python train.py --model="multi-label image tagger" --horizontal_flip=false --translate=0.12 --activation="silu" --stem="single" --avg_pool_shortcut=true --init="torch_default" --residual_init="none" --beta1=0.85 --beta2=0.999 --batch_size=128
Rows from block 7 of a small multi-label image tagger, named by matrix and row number. Rows with one number belong to one channel. Each number is 500 + 25 x the weight over its row's rms, rounded and kept within 0 to 999. All counts start at 0. Numbers have three digits each.
After each channel's rows are labels from the 100 images, of 14976, where the channel reaches its highest value: "strongest on" is what is common among them; "peak on" is the class under the peak. Only what is clearly more common there than usual is listed. The data: small renderings of single solids in any pose. In brackets: how many of the 100.
# convs0: first 3x3 conv (model.blocks.7.convs.0.weight, 192x192x3x3, standardized in use, each kernel summed), inputs 96-191
# convs1: second 3x3 conv (model.blocks.7.convs.1.weight, 192x192x3x3, standardized in use, transposed, each kernel summed), outputs 96-191

convs0.34:487499469525544471515504487479518465540522499507485509501470493535527514496428530492466494498509498520499488492505515470520506471514572488505502484488474504466468497511505472481481535551490517526500516510475465490461488489523542489476499495515471542499466492430495515488487543531498486490
convs1.34:499527533480540471512493478503490511522538530547457505507488505503463460496514502520495474505497499527468488524537486504509470516520512523497547527501505479502528517486524465491513501486537509510497472524503523536508471493503449507515500531497461455493504510558491493513522481503522490496
strongest on: metallic (96)
peak on: solid (99)

convs0.29:515497521513519521488517522518484423475485511520496547473515497522503506506519467544509492464515510484480486531531583544527476487479509518479511516489521497507533506525582480505461497501476519502485501557507510471489504495517487528532453527588483490486510507464487490485499495505486508484
convs1.29:490517478511492446504535522517503506509509480469506511490502488497469543498517533469529487543490505502535499444489464507502467534517483466506465504502505519451491484477556482508513592511515521530524533515486494501483545482499527487497522523487481535509511504532515510489536525491503520540
strongest on: metallic (95)
peak on: solid (100)

convs0.19:506532457494519488539489546495506424515476483516488528483499494480499490464510459436499502475446509481494492539477531484460489514522533523483503485488494510487524479515515501514512489512507504498515516526497540536482499499490475540499508461478508503515515530523491487522499494473481530503
convs1.19:484524485489510499477506472516516506500481534508506480466497499510551556513494514502501477488520539470498496496479535519544523560489434547523501505490474489551530502515510523504490491550473515492500514523486458501497519504554522493534502508512527461489484465455497508513506482556520430470
strongest on: striped (66)
peak on: solid (100)

convs0.88:483500518500505470472494502424536502497470497516463509470465457510524519560508493530488516495510469467509498572484507497526499483505508508471505519497472445503506483537485500507524488497466509516478491479429490506518508495505471476536502503500494521493504490492501516504477488482487472525
convs1.88:478504501477488478493533525456504511508459514474484498503511500515503505444520475478507462470505552527445497405515542502481491482485505516513469474509522562530478476452530490478514505485505493488520461487528483502486505493545495506469501447491509497529477529507519509466515478532472523507
strongest on: capsule (41)
peak on: solid (100)

convs0.175:483546495545556528491492513477507521521547523535525515470484489497509510522499529533491503487510494486546532529528512483515499493503560532506500547504491533507490509510513498489508517487529509483517520484485499470491497518488510520504539527529478499503523487490512451527476480512518487498
convs1.175:494530520515564438504507515512492493487501493521474486512526504507514540512523517496503512516503524516518469498523551494525463517545510519536482518466514504508520495507525470506511530540498529512517492540494553528522510506534510542514561522509500567493478530503484509535530539560519513560
strongest on: checkered (26)
peak on: solid (72)

convs0.66:544544476500526499502543519452497517483541526539526497474500521529517518528525513513466535504492500523510474537497502518514484524504533530530541546471499477509533529514504503533494524521524523483516507494482508546515526520509528487429536511539513517502523512525494474518531517499503514514
convs1.66:546494493533458470487538493487504537536468521485491469486502494507516549486494486465549465486513472515485475501502532439529513487525504519515492542501497522472445501505466457509474527520519493515508482494468478511506462472514472518531578466527472510533489496502462500487512491496516549491
strongest on: metallic (62); cube (25)
peak on: solid (100)

convs0.117:482506454501482483502531543470529505513519504514454485516463499518512490508523538517529489511508486488521484469465529484507491517534516506484493521467497486492488513460453489516567524508538544473520492496499550513486520531475503504471500484454444531491478500483462444511490472541473514560
convs1.117:510508545495504532490467467517485479540553470477494476504534482482479500506511481509490531514495511472518495517520467500501554500433498461498464494521492456496499499496538483505509487478497489501485514526495496533484481534472525465538504525501491500495480470467500533537486473515505468469
strongest on: matte (62); striped (33); egg (25)
peak on: solid (97)

convs0.135:504486474510527469480518544499511492507531502542504486529521476496503517525519528541518490537508520495499513498516535501552505524530494497474477516480482516501508479458484488505537504556479572454519513481492531533506510496470488528508481466453439509469451505477490474479526501498517485518
convs1.135:466454531496456524487480462498512513555517508472477499514481478523520498492493526517520514497506511486510433519468479499503553521475474515494486513480499503536530532533508495494505478485482526480482477499482445496489465498503505465566501493515487501534523471488455483524486520527523454461
strongest on: sphere (52)
peak on: solid (100)

convs0.152:499503482498510472460517502492474501473530500535491478524490519504521500505485505505479484494480495451471463481472557427500474510506504513488492519482556492491513495476506503505494520438498532450479498522525473499526511508479510471519519496474494523475486491478452479521479462540464489519
convs1.152:522529502479511505520523511499541467525507534510492530511502517501508457507524454481519502502545507488490535493539453506521509463498523412502499465485493510497503498475524511495554470466519475525483526554507482547464504537516489500474451516515522462485553519517490447471534489521520514473
strongest on: striped (77)
peak on: solid (94)

convs0.83:474546492516474507463511491486488456487494512488520509452496419489514497477544525473508485498487497474492515509498517505516472427509561506482516542486523468506499550510520481483518471456483511505515522510513516535489554500476529508487517527506485508489497473471486463521484498502457544513
convs1.83:554505507512563494495500523505518493468512512560521511497520511549529505525492500498472519488512499492448526492489513460526495558548449492512472448498498509468468480494479513497508504516510483493510511498458501494501504500507499527538563516486490499544488476483496518518529491509506464471
strongest on: red (25)
peak on: solid (62)

convs0.57:532462502468501512498475447512481500515492488490498530488496477500503509491518462559492494456529482501510475522527495510488462511483521545481520481471534477513523482468509450533489525543493536502494442511482520480528531507505551505478518524497481467507476471485474438512541470506490481482
convs1.57:499499542535530496516520545500504532496517524530520524499499530482466503485512498472521531483475488502513534472505483503526472496553451455518471480508468483526496500520509461512457523497529493509518542494513497470529483517495452514528479535485505530509525519494511496512475489494492523510
strongest on: metallic (94); plain (94)
peak on: solid (100)

convs0.123:503515482443509506501514491490484506526495544521521496502495481509510499487539469514496499493460473485501497529495487512478408556503499532522486519476511491490495493499465508507523521528485484426501477500481509508470497514478478496536512534526435494476494512515506471475483470468518445479
convs1.123:509527513532547465491524484510516489504509463544496493490492464470523498524504531511486498519548528518497500507511515507559495456512469497491500500496463487550493500509504535482504500516496515446500521506488474469522548491497541475463523470570515480469483483485497532463507480521456536479
strongest on: glossy (95); dodecahedron (25)
peak on: solid (100)

convs0.4:488499419492524508451519526509509526525531512507497480511485473525513486506497533530472516516491513459480506533470520510526515485516512513496532485459524517524503502469487493524517521551520537478507488459521491502505545531483489497484507528493461530477477510501476461519559508492489472515
convs1.4:562515500518528462511492486529486495504495481554572520513513505536542516517495477486461497483503525498564470507521476521507467494527513505533496503448531485531469476518538477498507491484524487511498500506480511495511509468523504526529491517527491517525500454510469481521459542500501512476
strongest on: red (28)
peak on: solid (100)

convs0.84:534498510503505496497514487453484524492521477517506479500525481497520541489532513489470501455508495507475442495500554460505484504468503482464488551471549514491514505515544489506486539465501550465523516514483471497522509520496451523517509505501487538494460495462447485489506481501498486528
convs1.84:491528461512504499517500557485550477516528483490499563472506512506530481514520488499493503540559537480483532490520429494510518453483501491493496522480524535497503478467486499533490469461547509494487510502540501520460542549538520507489487489503518503459512533485473455468509526500508483552
strongest on: striped (36)
peak on: solid (100)

convs0.115:529532465502473510468498533481491461513537476523502519490527449499490499523545460486443509497493558492562481550521532525500489502502527551519491509483511506526479511477499491498492495493528513465440515500487495476492505502529527533508539512506458524515473518502460464499492516465459498474
convs1.115:445497491503545456544545509533519515472447536507454511548493524516508500486498524509487495488475515488439499427519493504538507493522496521496462542504476519498495542468529461530527488536495503519513503513512506504520507529522484529485509525446535489496477573490504509494555514528504525534
strongest on: capsule (49)
peak on: solid (100)

convs0.169:534543510525524470501516481460451498496544526505498481503543474479512495512488501528494485526511511522521504484512507504511487532556475505515477487518514480530520494503483449521491473520549496484466489497464499494467515510576539497593558476514489516528501473475481523478541442509455521541
convs1.169:567493532463492541516534531536476459509494515507535459506526530537513490515490482487517520500497497519444472537493530523483491454506561498518526513516538470467519514488541510527483465501510503499485515523522499495562518510430485547467507496491482492497500522501510491515487502529536544488
strongest on: red (26)
peak on: solid (80)

convs0.105:516446469533524467470483538504489497493539444537534508479514435526512543478487489552476492526496496479495550498510568486532476486499479491474506500464511503495507492467484493490528500514480508469508513517481459531479507482485517514484551507545482514513525499495479468518502508507433504531
convs1.105:488530515520511525525451446492511513493498548474520484519545532517471502486519508550526480541507507483492493496492535513514469548477517535512490528478537513493488503508526465513524517532528520517529523476504505503494500450502480490526522523482456490536521506512490491475517504513557508539
strongest on: white (65)
peak on: solid (74)

convs0.126:482516470514509513499492516506520491509498486522497493537502453504531511528497525532447519489489528496508486526514524483529508497507502530492512497451516509512485483452511517501494507493527530416480504499502490490451543505503494498492550496539446514487483493478410475494541511505520492518
convs1.126:501482478495543462493523482546483488497515534530500479516542494527483494520462472503476483462526508505479500528500525520509523512542536461469475511500485491469481507438517483483516498485474541504480505481508517505508443474485437489524528501480469525485509585489472537513500480533498534497
strongest on: torus (33)
peak on: solid (100)

convs0.122:505527517509536496514493495502516492536499515530501535485531486486504493512546506504458469475488532485501520545490483558500490524516492518508518497463484492523546527490511515505462524542507506492512532532488486525509523528527565497501517537503499484506505496494471460517560507494527509463
convs1.122:515528491509511494511496520497530515521499493492470493489520483483463554538492480496544504501513482473453483515528505466509512487482537451493504504501477503517484489533505461523497539519511489494506491511493515491541503486539487546551527471531488555530547515453464539515467512522500543501
strongest on: plain (92)
peak on: solid (100)

convs0.124:522506497491531482532494524508489498475535495540482482518509483500519468495479498499478496530553557523525476510498520540517461556563539514492486498472535511531540529439493496509483534523498541466467504480485508513542491496520510494476547524525471531524514539515485493531505480497501505494
convs1.124:503464533525530510534510489514491547500486491473475481531506540481538522538474486496508491521458484487427511536535533499496521469502536528530500546506516490453466516541529515498495495497500481548511522513481512526523531491541554555512523525509508512506468514493502497524472534512537494508
strongest on: cube frame (29)
peak on: solid (97)

convs0.170:495540482493531486453507478467495493526527488518507509482475501533511509518484492480465512511503509491539495540528529499511522550512498501504497475474471499485499507481499478521509528529554533497487536477512461513496516506535502530511504500516472525526490485480468488519509501542498487498
convs1.170:532556523469496458491501464522496523502486459523491484488542488497516489523502520542511470551514488509450468544540515511498506486535546525484537509493532504493479519510523489480540515505451492500515490545499541542565543482517507524558531507520486541487481516520483491516512526542518524512
strongest on: glossy (77); light from: left (52)
peak on: solid (100)

convs0.109:490514511504474563464496491508471478497482529528521511448496496545495527511532521509508499459471511499536486519507530492469527565517490528496547505507501494507519512498526493514529466539560494490519488513500511506508508502511500523500489512507507481567523508517529499534453461506509502524
convs1.109:517454509530519452485500555506489511497513473504494484532453485473524533483513494472474570513541478497502514497504513513567495426491508480533515509508473485487473552495513530539474502498467484504488526490503515467522506515515475514461502506501531497436486549443507521487515523511486505508
strongest on: glossy (84)
peak on: solid (90)

convs0.100:523505482518499488506525506508511485501484519518463480486519515535530557500542536467526512560487500516521509553481512467536482547498550487489521532478487511500528527507541491517502537517493545483537523519516495561492546508498510535478534466475516529496500496508493490514519497476504516510
convs1.100:507523526509500440511487474500529491551535508472504482474501507527520489516495525499479496459490462508509466563528528502490445512525497538518523522484537488541475515522481498478453471514452474499480505501506485514542475483508499506544483532514501512533526486522470487527513500509556520482
strongest on: metallic (87); torus (31)
peak on: solid (98)

convs0.28:536507510541498524498508542505487495476517555475554493479509483559505500512490541543504516489529508520509488509503529526500489507505510506510510526472516517497471548517556483521509491472483453471504437540480519472485534499480466526499513487495485529530513532476492475497491530553467509555
convs1.28:553462525497492514474508471474500496514505510501496514501511519447466503549519522483474493507498512501489493502476547502558534502506537506504493529514480525539516522489490500552507535528475527513515519524509488484531493559554493550540491516459506510476492508490497520504522530507522481494
strongest on: torus (36)
peak on: solid (99)

convs0.118:493512432517507476487537505512539510485504529519482499507504480498517495504497529544500498486491533486489509529456535503556498509528502520505494479474499482520524521461486490523514485527514535478533476499509523494492578521480517533509536496519461533515498526495503476495540492502474519519
convs1.118:547486504504551468498462490510484516516522501532539519517517529503517474513509493510456477471505515523528455514508498516497474510530520485498487518501526496510483510487516453505515489476526523516455487515501519515535470497516482534517517524481489521537472490533465482541471533513566497519
strongest on: sphere (30)
peak on: solid (100)

convs0.180:519511497529483512472525506494522532493507545521526522512512443494515520483460568500443502501493487547515497515488554476531466518521509518498475434464512467528510512494497498519539531487502516469479527475459473501529535524505520546514536504496468552542493506516497463482524529513465524536
convs1.180:547508521540535474500493507521537456505510464554493488515521519491504477560491508540489499466551520497446492511555530522544488498529535510514522505500516478493483533475512488518549519503488503504472499536492505519524502507519485528505503513503498519469494556479463510533503466552517539476
strongest on: torus (33); red (27)
peak on: solid (98)

convs0.44:500513461511493480503514508501490430489458484520490485506464502520542503502478474530461517555514506490500520515488556505532453510498575531523512472474503494512487538459553449554476510478516539496465545527500525491485480511495537520511496492476470526490501511483483482483496487494504493506
convs1.44:488592536507573462514508501509488516499545489535499496482506507519512497501487531526494483518535497518527497513537527504510477483560483501510511539477508534502493501502513498471512501521493468511517468512463514531498491464529502490514499523517517537478520487536474479502536534542559521541
strongest on: light from: right (55)
peak on: solid (96)

convs0.179:485523453481524455485490529514534477486534498516425484538524472499505497510498542544524512528489499492508519485497539516505485497535501500524506501477511515483477485441503481499519487524509529448491488509477531500459501489526515499525512484488477503483515555484477491513504475502480493537
convs1.179:498506564504483514487505461485515510534497494494465518466511481531498541461462461487510507494486482461486522525541487486490508468475553514464499479520474478469460489541524504485484480487453462491523512488488484495526472512488526448538488488528501524499479461463481513505485485511465504479
strongest on: egg (25)
peak on: solid (93)

convs0.184:485561496531507497468503484495518477481494518545521535505532471544542522483507497485497540514556538503529498521453506509505543517529521542518517487472508501523511483490502517505480505539514555509528542516483497505495513540465544507538521540526488531538547498489510482513521502528494492508
convs1.184:512445533542517426445472525499516521516522454514506513525461481460539484481521514488499513496510490509476493521498503523553480474523513491518563483473484474479481529526491505524499501507467546491469490491499500465566508518536523537468499492517516497451492525482495516451482470483493506485
strongest on: glossy (75); sphere (27); egg (27)
peak on: solid (98)

convs0.18:474500477499523499471541530457465496489481565515486489542505478494514508506492509501474504455487513468518492503521534481503472495512521530465524483499493457498542534485475479532480525495523466459485500508482514481509477529510482506506512496480472500531499536499493467485472520509487508509
convs1.18:517547508545498516485475493484540488486520436533520563468555507494515537537523494557519498508538543499530485526506490523500502504480485489452504501482514475509488470499497527502509491475509558487532514473517517519504554516493531508523528486539483532475498506491497486496478501480497501536
strongest on: octahedron (32)
peak on: solid (99)

convs0.146:490507482487509492482530530486534526474511496547485495517492485528510504434516462496511493488520476534474500515490520480488481520485510543480482535459488500538521538532460477490471511496471526500521505499493566529514492534472478498508524471512469562507478523498498477537496545544490527504
convs1.146:515496509480481479490457483506515480501510454448499467501517498455459509506506515486522511480479511479518453484556507508475504564497517518524521496497481525502523478468475482495518509499524534528484469534474516546499476542524518525496548516509497515495469520499488537540516474507483482516
strongest on: spring (42)
peak on: solid (94)

convs0.187:507483496465489460479524500475478518535505517516521464462489504504528510527491512556501507546489477487500480484533563481505497504466536542498520509485468516494464532456488509497562513525495515495515488490484520513525452513528493512487528476526483533508508495504526495493531480458514518531
convs1.187:513523469530531506535497516488489490514487509472455489481511513496525533508539518528530529520509460488497514511470474470543505512496529544509516550474504447510514547520533505519537492530496544534479517492532463460473491499478488554567520499502524471550475476510536525497534531485501465480
strongest on: cube frame (32)
peak on: solid (87)

convs0.111:529483489511482489488518532451505501490489491517525487521472457521510473496498462484460522484473474475509516520441477489484535482502503481516531476459467488503480489488490509513499492516482479442472524550446480494517510500486518501511529516470509485509487487470443464532514497498488513451
convs1.111:483503533521537528517533495534518538488507557492498516485480516484490554482508484482510469451506513518498529482527520507562482498469503487541468549489541492491527454475526516487484484539526506484532478465536501536503503492497463496478516475500503489504478486511515529545509469502476499507
strongest on: black (50)
peak on: solid (72)

convs0.61:521519513478488480472523500532501446497518472518489509504482522515513529500505465506513500507520497445468465569483510523524494519514494461496487502473513504509509493491490503487505496545495527464491498477491511542540537476479495484493483519512518493489474488472440489498488469484515476500
convs1.61:431489481453510469514496491538495511450476518500416472511482471528500485423480484479545503447475491509444504453495478475482492494481487514546516492470524538473527503471545501474516494515477515483545512486543489503502475514475502494470469510500500509523469523523509516483488478512480518474
strongest on: capsule (40); cylinder (25)
peak on: solid (100)

convs0.69:514504521511491496508501512476478486511520539509521492478519471478495493498552526489460493487500505511491451505471581508509449522471530480452479499442522505500466529516530491517508548509512512492480503544489460518514529517527474524501494482480421526519459495492465463479578510536506519544
convs1.69:518513470500487494471476496508512473535554497498516542486493519492495518519503460498446509510514506464533531498510464516498531464480502475553478504486490492490465473499486515507532467482504436542464505504509533519443481535518538480516463547499507499467532517481477487503428504495516496481
strongest on: striped (60)
peak on: solid (99)

convs0.168:479507454511481482492515495520494472477481458521516492516507468505501500449519473475489498521505512466555535496462494500535541469506493526538409498473497472512527493478497465527518495505498550487433509488483502486483464506477490491477505491471467489521503488491453494513475474474511444503
convs1.168:457527500517449484490490491475511507490476474504527549517527552486514499525525553500508528500524502498539541506521533493525501524485464501492501530507515483548515482482535509515497489458550512459533501545505493504478544553512523526503486520528512508465436510502488495518463497564433481547
strongest on: checkered (38)
peak on: solid (89)

convs0.176:554516458481516477461523504482504467490534495535512522500487479500494545480471501521455499541522499512530506531503541468517431545518564512544504479481545507505520524476513495496502484552521511496480506516519480556495559494507527501515523530467489523502504539481475521505502482495459534523
convs1.176:543535506494546481533518520481529526475473530503522510506575542470481494500535487541481502497557525523485512488525505500526503544478498548498499509496497506475481540518543492503501510538499527506514513513512551533501500498530520512514501505486532485524488494507473466500525528517565515456
strongest on: striped (31); yellow (25)
peak on: solid (93)

convs0.110:536504541499490499493492483527480402494486494490498460508500482486521450486480475503485493479488542527507473502484493566501508507478518505526489429501497483505506500496519508499482481506484508484454500492500500501545483495513506487495521464472487501507467477507482517498522476483516507454
convs1.110:495496446492490490537501546478509512512505488496499539508497484484509481483522532495514468476477454514479486512523528431468482509534509512513522520522479536492535490453496484521522488429523543507531485513491508521470513544475483555514508519503501501498488533541496454518485511510481505582
strongest on: capsule (26)
peak on: solid (94)

convs0.155:503503445479517494437531502487434489511543508507489473515515505514525434504500514534505491459511518470496501489500529507525489515525483511513503532492516478535512504497497509521479508508502503491458493502479540494455458534521500521515513468474466536497465554482475500503474499482512492511
convs1.155:502486561450494521540504494527498505516493525493446470522478442468506477455473546522506516483503436519514531521498490500495506501460512513510504480446482482473495488530496519519502514519472462502516518490469493531485513513512517486503493538496508514512553444525480438512529483490482494474
strongest on: octahedron (27)
peak on: solid (86)

convs0.10:529491477529506479466505497508481479523516507514539479517539461506491515464489489499519504438499552501485472494510538482510495474502515522478497529496462488529479495480498484508508457477502547468489499501427497505512457508517505507499515490504467505498491541511500422509482471500507496527
convs1.10:508493553474478511510484492515565521487505515500462494527451500492531528473451518536468509521502504510509474502440534516513490521481528519491489410477480467496542474505496514505466531520484460512486531500518489529507529499482538488502513537485511504492535474496514479512526511511504510494
strongest on: cube (30)
peak on: solid (93)

convs0.45:482516517488525534485475527482498477461494584514503508477507511539521506507473482537478542507537538478532486514467513479493471503491513530500523497498552536515531472483489518530516461499529539502478504487513502499463458491493515499548532515505479571534501478516492493506515521535465527528
convs1.45:522474493532514460481496470494531527535526443477505462542464518463543478450525522449529532497495505501490516517460488501540523457505524512512517499474465473498465524512494483512506509482466519503477501492492505483545494501487505486517537517475521494459518532472487524438526475472529508479
strongest on: glossy (69); light from: behind the camera (60)
peak on: solid (100)

convs0.22:491534421498511510484523491484514513521484529504520517486469487536519521487450572531496497554499453520535528522485546445524484508477507547509486496469473509506504486475472481535498490507483543471484506476510526530465526513466531506485488488501496531507484468504506468516486491478476493512
convs1.22:486522533500486500531486508468500483508479516490501520451562480496520511489490510435520475486480452496450455480502514421499486534533518508509462527487488501520497519492492519516520476455506525526485438524484517533493483503524464505543561501501475546506510516519496516508521532555491503505
strongest on: light from: right (54)
peak on: solid (100)

convs0.112:491500497499508505479495490472529545472517528533474522553500498528511502437502522522512493480496529485467469516475517494538494481468473511493495496471490498513512527507503490514460516521495512469538530504491459586522497509481488522509536522453507528477495502441473503496481508502506471537
convs1.112:529466461455510493510472518500515491539524453493509502501472502516483499524483482524522551491503535487527520464522512472514507482519530499491535503487522523494476504506536513499553465515479453504459510498524451495507458493508468479508505521537545506503511504510500507487484486538516466526
strongest on: plain (91); bumpy ball (37)
peak on: solid (100)

convs0.183:498495468512495496493528571525536472457475492537498479515506454502519495521491519521503505544502535500464498512492515528500494521515488508528497508445488499466482525475544475504481501494517504459495499525545505487471530536504519547482501504465469521528514499462477501496471491506480500498
convs1.183:520491469526513447492521494497503543508501489546529526517539511547517533516500476474473496487504496566522476529512525453538519490518477514499503534491490495485509538500508503516503506509498540483516502508478530535508477499503518517510539530487521513501497490543490500544536545537530496535
strongest on: torus (35)
peak on: solid (99)

convs0.181:495523493540479499454498505490465456492541534533532464496486543501515504465521505495476509507501461452496469552486485506502495513480516510580477500482532481492500505456513503512502550543520492455460501501527542499475508469486498492478485542496501511480469485455448504504492467523498478516
convs1.181:485489471456530473491535502487461501485503527495432458463512480515483479497531521505512521458497474529453497457536506477491502472478515495511515479497477571481497518487515496496535510559466498520545493526483482470508487508498517473469494484501492490512483491518505481446529495527479531484
strongest on: capsule (41)
peak on: solid (95)

convs0.159:525522498557535485517458489483475485494549508504478480486533464513476526522528504483482502519535538499545470525456468470524475515500532481478490495430520560515504536494496480516521533556492548498467496520487502514492489511516499519500519485491473512525468502527461473526548509533512483539
convs1.159:521518493475459516506556515489560485489519533504499526475493534478497524503488480488477543489483497466479491467545489487515513491478504530542521521497477477504536507482493523496483456520491479523482497537471518557506456532473485475512510511515512458483496505477502497487506515530530505508
strongest on: cog (45); jack (30)
peak on: solid (100)

convs0.106:513471506491499447453522495406490514485519507526521504473511469501519558511521466516497501494517478497508498511505546529488495488518506521467488550475512464518518497535463493505511516511478523517517492509463522537510505528511496508515501477529476515507478438499496474471506494495465536506
convs1.106:491456500510509500501506508449467518513528497511473464505510492470470444493498510498538480454491473469471495468510516494466488531565494502479531499550528487511519512488481493482522492436531554480491488512507501517497480507485484543524516488524546528507484520519511523530479531496501470497
strongest on: egg (35)
peak on: solid (99)

convs0.54:492499465512492504465507492475483494504476488523494486514475493513497466510432517523477485513486528514523503479507522510506513474495496564578504506454445492498476495536466493501512464490474504518502515503493527493468481490512492505499502481518501509497478496486508523507472508500513512510
convs1.54:510513513489489489550515556478542500552499531500470536519508486490532508508531483459508503512524468516483487517521472457510499473501510466473472521487515494473520503459526491507524478444509473534517477546496495532482502555525500526496498535507512489489527544509490450472518491529501502515
strongest on: striped (54)
peak on: solid (97)

convs0.150:489516472514516506477517518494480511483578555499477489464500485495512481514504511509454508473540509453509499539484528494548487488497510515502491501488518517492534508455481503504486494548540537451506476471541501496541505536486504534479551510526496519497495556489481503504517483498466502508
convs1.150:525494532479510482501503504487505549492429477515492526484520461517482499482495457487466513481495509501516514459491478513471486495485516520508520500462458495515487516582498475547514508485480468504543518533466513530524478507514523501523481512514481506520519488518507459484521537483513518483
strongest on: striped (28)
peak on: solid (99)